From a checkpoint of a small autoregressive pixel model.
Model: 16-pixel images, arch transformer_decoder.
Data: trained on analogue clock faces, 97500 training examples, 35.2 epochs.
Rows from block 3 of a small autoregressive pixel model, named by matrix and row number. Rows with one number belong to one neuron. Each number is 500 + 50 x the weight over its row's rms, rounded and kept within 0 to 999. All counts start at 0. Numbers have three digits each.
After each neuron's rows are labels from the 100 images, of 14976, where the neuron reaches its highest value: "top examples" is what is common among them. Only what is clearly more common there than usual is listed. The data: analogue clock faces.
# fc1: MLP up (model.blocks.3.mlp.fc1.weight, 768x256), inputs 172-255
# fc2: MLP down (model.blocks.3.mlp.fc2.weight, 256x768, transposed), outputs 172-255

fc1.353:484533473420516482566514572446503532482556483418526537473514484474518568468581417513524558566515549501474469517486546487437511526554462537530473495439484416499471481504508526466450469410494542482456563510547447541521626580588476511459556435459558491496
fc2.353:532454504476516618502407462512463550501476455536455417496507490551535488489483522496547495475519433543466563556531464466486552506555531406528508538538497503539584533517538531544558448560530524510528454556320504463492476416467515524473512555503451536420
top examples: minute hand past 7; minutes: 35 to 39; hour 2

fc1.284:424431554435509573454484389460532583552554507418517481577538483540515514487469529457456495402503445499463523455559411482514471535460564526420478527514435559440564462463425474501519568487563546622430493520463445512541515473497482444539508495488463520536
fc2.284:453543443517468532531547606458423423414493465407480478418413499468443586533477512553535536463399574520507476461489468524457528426458542511555526512479478432611403488553470464498564473563463465398502450486521508522483466586409493542450494510493547522473
top examples: numerals; hour 12

fc1.277:509530508544569579552451511503419540470598535443446499422444506519477440370514419462408526452528524493481521542467560458520441482411619526472503509412569473476510514402423448468531420447461499478495418467546494509536500419534520466557530515449470581552
fc2.277:498483425431506448457511519484565427575529460577542503554482470511542580537466491506604424553385518513437459486544400512552522505494489471499399532556451548451411530581538525550452567525531452517399548576454452557413493526489490529370465479535475533471
top examples: hour 11; hour 12

fc1.575:521415366475502546446516451455525523509445403475456492508439433543512538475482524498493499457498485440550574457440449457539410449402428471529523484532597487457489469459426478536502466572443487432493422497501490463529530515441490449453581503528593481482
fc2.575:473479529466478383475477457509545507520551451477473463407468472530586466522526491568476518450444483511481506539551579557521484569477501507539419392466453474489531435529527522548568585565526455502517470523503423435514507537451567500495465422513500539539
top examples: minute hand past 10; minutes: 50 to 54; hour 9; hour 10

fc1.372:417467503521482526474416420446495562445500517434565484561483438462436423486430474489527446493417510476447457576411453393482545426456482466479568477543550493461457494450501552530637540490509477480460531522481446462440586440459570498405510573417439356471
fc2.372:512527528522386410519467536446496528514483508537383520498515558463517501498519505507470502459619529589443582488464528446407488544561518384487408568494557480445429485471514462461508542420523481525488466492467474465538422539530484481544470516538464539503
top examples: minute hand past 5; minutes: 25 to 29; hour 5

fc1.603:390502549512418407540467430447482557489483338373514461463554460443430545502525475529453501463587530472509466527447470536493502435482541407515503537537490487456493432508489465550505470506508436554611477538603541608525466527482475466434481503517474456567
fc2.603:517523464508546480477480496456553432584531630494567555506623626527525455470512427438579467543507420497537543485486440475508439563513458533434488529542586399561528491499492525414559398502476615476460516524423520476510480469474458499504534532588509484535
top examples: four ticks

fc1.112:491508572510567505547509459537479595488483456530448466410523453494427445442489501501550511410484574559511551499461554445465450481469460413490515511543561461404428384468503478555531535478463557610516577602546560539563478514543454445424522471474443537510
fc2.112:481485517570517472522477498480465565471611528500546495518556591506591501559479515490517452560494431519531472497405354531458534528485507561531479484543485591555462486475493555404445474550537457422550434478559461515408467472426516425516457411502516406534
top examples: minute hand past 5; minutes: 25 to 29; minute hand past 7; minutes: 35 to 39

fc1.281:550438557536493412460514552486490524495531506468573447490524484558470480501431528433362541410504507535525484585513548397462396368404472500464422477394540500482527514528532470451546519439481470429516493410426553476534379524503519476584478512453497502462
fc2.281:512596391407389547497432423478516477583512508531432548542473485504609504511579502490505447516526513508503505507395468516549609511538482441520578489566433501562478463549516418616446510488435521552463483541549486562491514501478486528476542485603471521525
top examples: second hand

fc1.483:463468500521641467488475472435553594480494533546498514499600465514451488331481541466488570511500538478504584443580419525473494507489459455494472491529551415445417510447456451539549475534474589529545504521498530507494444498534454559418545507448527412568
fc2.483:449515481441487456600504469414490521536497404489480515481559430534542551587490478643536409566550499512531392588436535603495538456460502525469449524516464478523483494492527532500466514499548548523528444474538581391541514480563465508448501500500458522542
top examples: minute hand past 11; minutes: 55 to 59

fc1.585:513499560439506479563579587442599447449561458426485552455484508482522464483474372574481511515419440567469455520411499473412438611429474536519624495502477487524484534492380483556429539574471422533523486432508459460482482473571524534471528503477359446496
fc2.585:528543627415515466633511579481504509506551522568551468558487434551504367541444498542548439449581560449508464542457564524455501511531524488492524495523520491531403565475475506520435482472441423571576537485549464507505478570534458454402495471528483537538
top examples: numerals

fc1.551:515492479454432469496462475465486473507510514525468485496501496510543543470579538551461460499448495505510493458532503522544448549560554497546454418433487599557551457475457451465510510433537505418450524401481445417557545455470454434423447459421462537503
fc2.551:406513607490435406516484515572565423567481501514574536458538522413456479412432432513423461550574532407449523560505528480481501524417491513486433476465462478475497483500535481522491489453511483488496466430627593418582537487475454479517426529495554535492
top examples: minute hand past 7; minutes: 35 to 39; hour 4

fc1.31:509472552444443546556451461566447491431550535550536504416359512467467443519432381533477466474495449511504563515387493440453446483449528498581533346513453470486485540510425453442456442540565518520541497501432500426404445449441456496515525543542525522448
fc2.31:484476387553527465443551585380512528569419493505447510542526477481446518418504499440499541488508508493430394422568455589532563490526460480435522545496540446520525546405476513466586531422502479453439542436563513589493483527498598520507430492475456562568
top examples: numerals

fc1.656:527390567523513435411536443597466529441474494415501444462503500489443554498576484533403466483380502492490558499423468515461483461549463524479503467464484517500472503467513512464444429551414535497465528503616513529449525503518497425534461491492465537444
fc2.656:493595418514529588605360433520512530586422530470417555497466474540465440519483479475602464472601583505492433521516532544553478468485605520449468526538422443525525453526504557506507539586431479541525497501444525399590453448412523553462510435494492495454
top examples: minute hand past 11; minutes: 55 to 59

fc1.610:402453365466561512583547445682536472489436454480487434534372445531501511516497528520482436517455545389478472547523557521541560514602504450566503528484490414463495375515498441410466487414461516424422524480527476540562561470490547484542531537517463525493
fc2.610:504469599465479495533467451467444493437493445566467475466462465497459428476498513531478522535528409498519484550464364485498498453590519451537423576527388466421519479449585551524513620454485481556502537542439528512412545588504405516530465446495483546601
top examples: four ticks

fc1.40:449483468459555465481469444552486538469508522500506538545461514456508502451430543402452477408555521475476493471513428416483481433445499446515508552454472492447520472434456540503575479434557513431470510445557519577476539491503505474416526424482462541468
fc2.40:566481499589576592560428436465477510513558376588452479419458462554451443524504494497526382514452510562526626460463559565599472437521449508505526476559471512569472434487460464503526499456478494454494426438554500497538544454461543546481519459543428503489
top examples: square case

fc1.323:542532436545408519526458535520554487478631523573552519452378528503552407504413521544511600408545464559409449566486561457525515469556524516334499509445473507456484504513540470535489457462556416488523468595475450486476509511553612597496500525488464494602
fc2.323:428458445516534526539563445580540528503368514455378463515529521443515559461529516493569491568517554435556600596517452574530452513490435420601534473462592522533467412468415477437529477577458529503434596456544489469502507502561447482456409497443519536483
top examples: dark face

fc1.574:549554456433579508495445454455483540508468513463535605548436467457497520552435530481457517627477521415464472520500523584483584583463537515594514427545541513452550488403586478507485465516443585538455490401584491495501390540444456595511531480532515508476
fc2.574:467535537336514498387397497472449412498476470609582619452533518577461375506492466436487490471404567466487531487520572494521455528510525482501607504491477492466519446535491497464480451506530556546480577477489488477476467450586467569558446561405532467511
top examples: dark face

fc1.646:560410462395529589461441413578478459501462485537523536493541476521522456465562553449542510491483592440539455472448439363473538484450505465494591592499426508389489530478434428531473541605512506499442301476442404639487451449520560450501491464560510510518
fc2.646:544460482551509520582543540512467512414535471465510440402497515566554532449486580523540511459517573600578382572546511485435462566484456563494520511514495585501545453542587486486526457523442533402540534571578492563546504480471466446492482498490556602507
top examples: hour 11

fc1.761:565503486480471506525452488550524537550547448549530510428552468521496449423590571613518540472590605537500510539479517521560514467481474476609563557612546551544490539516434467582498467523601571520528539502446520557514566498565515515514597489511513595594
fc2.761:499516494442539461494611507460487442359446456483514507532463498559524484485388513598529424447452539497468532538436502431463499496414538588542507554490517576481536532512402489592542505521591528472579488481471515432483492494478517564473472572533543533393
top examples: minute hand past 5; minutes: 25 to 29

fc1.519:546480477442523451505513491525556506495474553524492538492478360545422468474488443447529519586565466421522508529475403500478549523461470516421480478460495434475483507471481524451496475425509437471579505508477511571457511525588447449496423469487352448513
fc2.519:535460477481576526466437502445517426609483472517460574493552453476511554460446526524511497504507557480436466547471490528511527428425558545559562537521522457449503477580407484528505565490464532527443530465584423534544493422526552477531559455557474470530
top examples: square case; numerals

fc1.17:523497420415499553459596568550489519496458553436565454504508534456547534447439483433385498564448463468495523506569461479451537410342466518455495468459451544553511476451492530470488496408529561549545513508474488492480500473510546521546526447514489472552
fc2.17:526512489493513559562577404503482409526553511448472491501492497575552389546431560582533467557477522553569503472424478561551414619495518471433473501456581528520472490527423523501466513447508537449508522556470561534497553480449434544517492488460407470420
top examples: hour 11; hour 12; hour 10

fc1.357:410516496370520598512516447396415436547581440389574467531509483482554479542446490484486458579550453494495449479551486463472530495520551456532510456415514497529531560455474493511371469544534424495536386663517489485502450539472545581577430506528538488467
fc2.357:528496638664491435542549474531566568534555570544468518474507432493483515419525568513465475407485530600581477542387499415515459500590534545470500549485550481455465485457552438508576568447481618478524587347492535487526530388513499399532486533487466469615
top examples: hour 12; minute hand past 1; minutes: 5 to 9; hour 11

fc1.736:526444499561462487429518465485505559569487482505435478535541443489519401434523476539562539539396529364485465485437436444595469510487499498546481481503555471589523500459501445476549438428473591516526448541447429465497537509555472514546518555451560484450
fc2.736:455533524490527476347424451502424407560495537442539470467482533558537524527479564567490493420515461497520589462472463485501494546387474497519539427506471367551506506523492464424535486524543602518447485560519486531539505456390459410494454541551540507508
top examples: minute hand past 5; minutes: 25 to 29; hour 5

fc1.596:531448665510528570539448469618523602574503531508445534412460443535461497501536490498513557432477484604506645470532654509552529491437471486533572481480536484467578514549464440587488447496511466565538553674526547469530455501418498584516481449591441476439
fc2.596:508494516568520451483569515398550427494427520421522443543443525510490540424526458464515527507458499474423511479476459561502430482557506455448528567497460641573491551492543505439470555489480504519474500480477488505532523541488455544448615390528548467530
top examples: dark face; square case

fc1.128:475394471539448460440499485459434457420557528527499452495481536486484447538513475483434498537442481519511493506496487428496538617555632483519529569379427509442523510476505442496532430521471497465464435515480482475480505486388560549392463529452499453518
fc2.128:568617484546490506518487468447496514621452524517541555501563435489457589490549612457514479444541561560470443488479568536559409444487433385472422545588543400422436573474440505488503519454497490485505641472558540480481476462512515549568603532568457465543
top examples: numerals

fc1.379:611506508468450504499452590490511524467569540531395507481530485414469488405533389479371441492522457621473451559542528498553481508372544534424462482512548508547501458542558405474421430435468520462427486503486521476483332503484449542478500522507493463501
fc2.379:459539514545543514549488502408568394482446585515541558529546499560472504537513575555474482505539575430491505466510472518451443435546502570591470512475452516512385494493515493475472523488519476502583451442546455459503564422619534502572446523421503553528
top examples: dark face; numerals

fc1.525:416444453470510538532520554456427415450494555472557512519388467506543498522523481527463492574514451516425500551465440535475438467497492471471546557507446511516591423464469428525514554494360440445555447462603447464468412505418496497550552482496520477497
fc2.525:557517483522503448498535496512472512610487420454506490511631533483514553516575541583553481506507496456511529495551544536449616477551478538547350433477466476465440466510446523505463381458519592457509545464433499400470478478497404539511434520536436508532
top examples: four ticks

fc1.273:500540561456474529502613423556519491428472568621482417539505394508449530428626535533451565491388540528460453459442464480560491521385495567480436460492434444441565513527516520476496512582496536585493476480421534438564430441578581459504498462475495515490
fc2.273:380395536493454508447479479469487451549423419444481460530533462453528523489397486568550476499479573448427503579517499451463520522455478467458438535475512491444429536564541519547542472522487539418500598564471490528527504538625473468573524400509511528533
top examples: hour 12; minute hand past 12; minutes: 0 to 4

fc1.270:528472460639506480474458474552585512472426419533472450543482527535477471569495467544455434486513500545604490514570526493598446449541523451483441529473451584434454480480465497464418545546467498445468579500510577459505456484549485635474466462476528442470
fc2.270:521523480458506593462483438565500499565565478478518550477501583493493513398520535431564538512484493439455438520468419528538480455443438540480559500523535445555455543474472487532579516364483482485526482496539459590459585536401528380552568541473460543506
top examples: hour 12

fc1.122:524479480487511508567554531549544539571548460437471546485542489496501448428444374605499456447604448445472570510455508563446394452510432491464501486439429487482538610471560493487456555479548582454451533409437595467431450508519425481526556439543545569512
fc2.122:501536473521476504433472426493478432498557551529522487481463469537465510461571571458493433571420449494481487532461488476517543452472508418509446557508515554449485445503560507600467473527454500508603550557566424615470595444519560492534495570409398482547
top examples: minute hand past 7; minutes: 35 to 39; minute hand past 8; minutes: 40 to 44

fc1.124:546478555409391554547516496553453501432469447460448497549419580479537549517361511518522614467472401450583546550463524606484560472456444456510556498529446485546492514473479443491516423446496409440489482473433444522448418452452512512494515494539506427574
fc2.124:494505466556478431534566478529550513512409465490484497481449452405474548544509558459425445623517495489598503490468462449504464576483418463494435483476492569485494461457585566529436567542501565471474541528459534430456511558447434528521509544418526519522
top examples: square case

fc1.613:443488506439562557479477466490467437476387411503508450549479530552398543450469493610452434568438489408596559489565491531507480522498568485537421452545443551505541576531607465485439459500526513500450430481466477469463499529536519497530442525484556564516
fc2.613:556451415469475486634485478463453520480536464390467561458497543459460504558533467412531531481503524599452526412528511512443572444483468531497529458524530479541485378549460430557466530591472478463555449510544473527517457572428439497510535482464473486416
top examples: minute hand past 11; minutes: 55 to 59

fc1.77:477477509458472425460510482560519573596559521486476474428632523484456535474497507449542470456441515502481584557535474521453436464561496473545488508602595524450541530543518462502468503433549495509452537463482536539507481488436541546448503508463427483523
fc2.77:545541550487513490479539468467438498485456443516439443504443499440455476560452515477481490572556503495485412516531482455601530623419529453479473425491404552532481500408414545475535447536501409434548430432479456486476510522569472462573586475475548395474
top examples: numerals

fc1.513:477537525509586544427511517427465521508543457492466441476557518481486569564418527548328472482425477521400454574471495541545446531488559443448478441506460590529384505448469560564483463559496455546540530465428493464465414433493558501489492520478454414422
fc2.513:451462468505523463531510485462489455526498498561505512486448490511530395416485471490570510481583505639529378585549497498419448503585510464446532588495539505471558424517541603571501549474520452534474536435527494507510648539500460535541452497570461525544
top examples: hour 4

fc1.348:473520541515533543527454571604432411495500416490377384540551561481496549524458436576489572358538476446530411583460500536562466454541607418499501482556487442523560395493514522461494530489459516508469496465579482505503513523507478515582537465443386522543
fc2.348:500424479522443491490456485428565536523466504476555586472550529401391506461573514462364532525439425559500534541552466520420493572467409549531491487538552566556490595520523496584511488528469483456535495582436455493582475383479464518481545584484542456415
top examples: minute hand past 11; minutes: 55 to 59

fc1.465:427481554586566561507520531578602506495568440486554443456574415577465468467449538506478541416492530432436519526506547475521589556531557508471425569540501425578467438362453502541469479472396485461555485446468545572464511553464580494475486435501414592513
fc2.465:563470547438483547469519513478499513545570505469542518465518525575493555489543454595556459546501570492539444548384536517549478460529431517530485484427555641496579499510522522457515466382531468522591518574532575481449518595574482506530470458422533451495
top examples: dark face

fc1.157:560524497500501452478522497439442480519529578551525516432454547452441560483473483555628601539510508528523539490494468487490479397560494462522509489527398565469467562476431520524490511488429582448576498450527519471503467468473501484492514512486484424528
fc2.157:507467421564505501410524477537548445460566513474460452422508569434450578481518489446460477546473445510478501519474471445478537493529444509495406491506637430447511452516522431517604501608507464535561526573556456475514455548595479544583514561579601479480
top examples: second hand

fc1.691:421557539471494489539452460497506484446385550483464541439500526512535395490513528469513504522586530470515514578427525514488601481470549464482504509574458531456493486572482562647479530501493540517445449439493525485542506446552469461523477501537416464523
fc2.691:617451424495511431513524424512544518624599387478580439554478517539553413439492562575419491484505464556522505419507574556456461527541436502485491494496514517569540522498375471544499527557512489513542428537532446512501449469466490494461517598494455464495
top examples: minute hand past 7; minutes: 35 to 39

fc1.410:489421569523454473549504447532476548437466456578575470472531491501557444480568435480552457521543497565514496495515450438528426507474527521530403465471534462540488492435552405551505496527530609499449480550528514433481471513475531486557541514534545454496
fc2.410:536576454484495556530621518389542489424462490476501521536459561539532506429478560488479535493507542441481423439516423442463537480519545586457551447511483467408549511520538540555482481476448454469444534544444545446550521557555473533522415444429545587525
top examples: minute hand past 5; hour 6; hour 7; minutes: 25 to 29

fc1.11:494513516581484450580495478561603542495514586530500502479439434501515491437535503484503500544531479490485642473490491531528508478511513384480516613555520524514534547587535566521448466482567486538484573448560441469508465515515493447387486490516424476452
fc2.11:472543608485615533484399542575485397526455452391576536450584471518560478533507445530569500404484495547551476507484469467490502543509521511487447523413460538468389594428546515553408519486491445506495456556476496519465449526440565522553492537524535423485
top examples: minute hand past 11; minutes: 55 to 59

fc1.106:504522575463475539532500491482570577496518407476512424465470372476455486565523524484451529478521486586458579471576527477486464556525534520576360491427627472436441496530387506515480436424508572422503537511412481527445465465567487473518507420496469480543
fc2.106:521537512407522558487462472498457426587522540484552430526540542533596558450519463570537403569485538408445562472520525418575417408487401510468610492557429443465522479444595392518580587477481429491475474492515443454493520477499464563571481524555594460470
top examples: square case

fc1.5:449447559528490469513488470534496413452495456546428495483492454590465508520514403550497517499468518456476560481436503517468375479361529396567516481557466510556591562460485447482548474475529491484541441389501502401493426406501447555475485499428420542437
fc2.5:477453518522424409515528448464514589479444495501505488436582440491564475527463538554565428445532477475505449631470565417429450562523484542554429537463608516533505541478487450487489505453550513562470468560558523512513565502496521409529487459543519529579
top examples: minute hand past 10; minutes: 50 to 54

fc1.576:471469576450581527454555460497484571443471406491513438435537416426615557476492542487488518494538515476484505483505520402565516566537540579395531522513552513421399530581447493520452498460486538460467462406495456493449489556462537502485477545497473472515
fc2.576:504503480463501437495475497558505538589489562551466578511491476543398464471536526519471487466543476542511423558503467516461498511516432505638399445537582425526576481473520558554584486583505534534533519589470550501563548451537379495468477449543534509551
top examples: minute hand past 12; minutes: 0 to 4

fc1.373:497406559492585523517496509507515459470504483537436416516449507544525426508408503579570458457482588489527439468538464393471400442475431493531469501515467487518518547563501481532415462539537607468550497635553488484449534446533528452576620458476512557486
fc2.373:575484570547468456487547437606504481579492547561529504447513544476493397425615538379495476538558400416509491474404493499517525516552538564471521573536540492475568445548521585548498486488426548485537425465517554530546496475541508568485507562523518486507
top examples: minute hand past 12; minutes: 0 to 4

fc1.381:596529519598458580451499471590433523455526534522506546560547482432476482584419385594486500543397479499565426487480542397559496476539448558554457480540537459482467453450568492485434493516486414438510469583532506459509512598503436482435502546503426465467
fc2.381:480487489503516493495459561475508442489456497534555524478419495578487495467514597477480479493530516470457533476514451505474509535473435497467538434454535634501441491422399487555542509515446533520522485479538515528508481416494562542494536458514631478489
top examples: second hand

fc1.80:477444596433496387415497490494480528564543532568548556466546427526490489475493481486442489537499568494502439482519424542434533528441595546495524447489438454497564474461488520511524470393546478467437460441436555535578528551508447565481464483432457563527
fc2.80:574471482489458557504489430460404483462452475508475543418478527428499464486473474524497499466502530560474534523414463496557556386535386462537454480601453547460405477513550486521460508587503589521514498570567522489452521467449514482521493530493458461450
top examples: minute hand past 12; minutes: 0 to 4

fc1.738:486420544505575444529475446407480569497397532449472536456518467501461488504533352527569506490510567468572456494507473461541427522572486451547470506538522471590588454566518507597492472454574502450411449569444487401517543652406450462448483503501548511458
fc2.738:500592492463589551492555505466497417557467594426472502525516544431522499465527603479481471489533455457440543489534525589466479500468446605548492472435481537517404462485460491495530418497485571620505535544484543497445525447467493463382427514500471479557
top examples: minute hand past 11; minutes: 55 to 59; hour 5

fc1.62:490538486415545460542493463482581513599528530541364449444501435553503437543468464548518545490434511572435471524371546404512528540462533394459425522459531500531529489551440495551529474429489533471498505525422425474464494517542448413506487485491496508384
fc2.62:455461549485474511480574483418420547538463530439588531558445531527499558604426516448529487437524426368545453485469590490490500462503446543490421444477460488519443524459405541471473521598523444540410463515572582375478429477498490538448494595484418459519
top examples: four ticks; minute hand past 6; minutes: 30 to 34

fc1.674:564429452530400507475486422598458592471533559414486536412581592508422390547516458567556437547579531466472487410542517597479494552445516485483516512555565492410506508479503435523479425486396530471518448538524579424469492553489452497497478456514440464524
fc2.674:503427514459461437483579484486473518615566527516525511487524446521503438541526517517443452545430454487525470525453523473554496450486440486529518551460557591523446503465471425465478413463436445542462448546405351439435529489628429582426392429454552521514
top examples: second hand

fc1.733:475525499519492536525495490504464487391527446565440379443484472491464490407423523450545430586482523472466454449516490468434449470449492498544589542463451471517448536532565525482578520536392447448522535475601376425490506518577492453436568522512498455535
fc2.733:465528417497499554453436607479452472580475555469589413436482483520505526592499573437446508490556462551528462510469477443522524582502499524460520497391544555437544547550485483600498479479560509517464453541503519596406534518490419550622395499551498555429
top examples: minute hand past 5; minutes: 25 to 29

fc1.436:523467415464496533466572486520587469533573445535485467478475436551539535514554458537476508429467508500495531547596508540480492486502478537482519492569468553536485533418374433481463536561430442500439528535578451518499525500445576550454605499588494399485
fc2.436:515526489462505472451498495478380426385520555507564506471485605448356452484502510459462486568424474457507466571476518486499488453505449458510570443434504514455499457416525624486483434486547511512527411540497527502423471469522504552443442544531410553475
top examples: second hand

fc1.495:441497437516474538474527521508499479508520450507552533556447429445518461507534426526477487511488465425524509483565495437574553417504382568472477496560453601481477439508479436484505472557503545515421482540540536469437476551514490618467481532462497433537
fc2.495:522446524506535402485457562544360532560549501521526430455553454535490419544480579473448426477397439600503510462494508507501502613526505468488491547536503496512458466491466510537542450598517456423579516588450502580460476483461499365478524526488519484503
top examples: hour 11; hour 10

fc1.73:529441503488561446527558420500518513453499499465410443591512583513527480511548549499511540600528542448396514454558495515441496512495538499521469494528429454479490527391406525535539552530459585478522562470484544510476456542521468480473537511394493577525
fc2.73:510538475598487442564488473429495432596522469636553541500512492433429542591557457523504543447487435591526512549498500500575425562503402513507483503483521572548476494542594487452554452524575412534466543507491532472558517608558511441523433543522511507535
top examples: four ticks

fc1.694:514497447398464497463513510424513484444444489574449537519541460497535514499527520402472508532449535561484560441451506509464525483525554499530447484518473502400443587480446600467515489568521600481622508501499482478523454501511564465478514515417534513516
fc2.694:456434539664524510494441493460402512357391511460490519499475517535529475508500484540513548438575494459459402540499450472428456507508380499478507439507529538585537510508505457530542440462483440495434447527379477535578596454418350469488430581524426475468
top examples: square case; dark face

fc1.530:582476463518532500499501456505491481465452462573522400449474443496499556526489499558485573528483494505449547551577594505411506566532468410566483571479582503497452552389524486478494398498490499513453455491511417447459555567556529558373514563503465490429
fc2.530:426534540483463466490495487407447424645510534511475451582435553568513529475496466463508561530445512528603567440386511496504468466537489489450523479558497436569566478499560527453504457525558531448512436461506576489511466524523512531513528419556503494513
top examples: second hand

fc1.538:482458489501437435480492542427534582498503562555539427473493549574541530434523570461483486508498473474562531548522493510492444453492571463594477478476520455582513460477533463483455574506472604431487427577527560558574520600431614572501485556453551495401
fc2.538:537530552542548554517518455532398525495468420437533484547493533428602480555472455629523449459467530537412504451421506463423549542463467487475464436454473502401518529460587556464517466484427479626499563439398479485523512551566423484547447465509528549473
top examples: square case

fc1.23:468494481428511509522535479463554546527561447487628589493469449550407433437518508472590548529553470482455595429415505577481466552555596499541476408542422557478511480439570498482518498493481438486447520441489509436443471540396485512443544454519454456436
fc2.23:495551443461517505471547446583525563438411558478514452435472471528491429372466500551493471493415457426587461515493542545407516500537569542546473465471490471509500501529377483539458524478477422497538424428472613516533466446507550502530493505407556504403
top examples: four ticks

fc1.444:483516532408462543417438487412476483471437576531367451499521465517442423438455499470521500471523538509400408506539485580422505657510468516434472393506407513451441546480484537490479561502499463478520497377424484457566509448520493524492443476451516541456
fc2.444:566499456504457519513510508636487630604506494530585546515565518455537460565490485457481528495513537410408599482492493501549512541560543463511445473492500468518498490577457452558419437545532431576510578529530514539502602491438616421515563571496544417535
top examples: dark face; hour 12

fc1.387:503550409300515530561492503535410438437465420507503432511486425499493533492533501485481529569482449443548447555526429494503633508501471455477482409521483484486496476532447512470492445532475543555510432524492481477498454520525514445459472532492486485461
fc2.387:525394541486494459569494468405489387502517508526500530540460455532561426507430535563457567534525499505463466527484343516455481475524509472440476542556502394412507528553512563529497502484533508526455459558461527395448603504416445552481422478466546442458
top examples: hour 12; hour 11

fc1.341:503550478470371506555483556521404453472463511523565544498462516453511431480466522468529536437591461415471542640552600434571549436529531475621428553379595504473605549495491454405449451579537525540478510476421446514512557469481514435457439474436466557508
fc2.341:477524549545536484451525509516537511480588509484472380527514550442508512481451568581459484552432535545494376406553440540448503528494509491435641436626487482549404462408468538531496587454447483408554586509559564452418478560461487516514606466518501497437
top examples: four ticks; minute hand past 1; minutes: 5 to 9

fc1.111:472482592571467514482451507458510510577487591470486580418603500466549507507481441513515570478526595511518681549563457561562385546556538471516518490547545562488516478495575510596471520503495494551535522497591476507513533452482551552525545451441466572475
fc2.111:527491457477521520547601551537447559389449406532539449485442549536541475541491509470467486467459442447439414442481481437427573529500441406456447458480412495539479466649478532401519504477510460580483473539436499540472470500502466461457498580503507488482
top examples: minute hand past 12; minutes: 0 to 4

fc1.408:414564574521509525491469495567507492428522484489491444489481445471579480522510512444522406504471471388493511544469459403422453516448525464593487538472464434529509473452494455558534477540530578516499533599461542435564543495486454442514461546518384467575
fc2.408:495491490376513520504584507472373409494486499512466523547452530556431471453485460445565465534512503510467538491530519532550556441533557436477509428530456535386474543582526559577518575495505414517537506448543467569521498522513475507495499417503582555454
top examples: square case

fc1.309:510488485473475536455456567540386504426483450561450509569562486404520359511506464498511570460509540470484459524521495398489599519506510574484472439466579489488547454555495544602501531412499488479581505460437551568366521527544508489404454484540537501481
fc2.309:545448411501481508562488450443561566469489552549529467465459568492474481529514540563439375433522448512476545448491480574573507555445515511599550524553529575469407460543500469393472601514422458405454548606642462478511470466441398506495523435458515584480
top examples: minute hand past 5; minutes: 25 to 29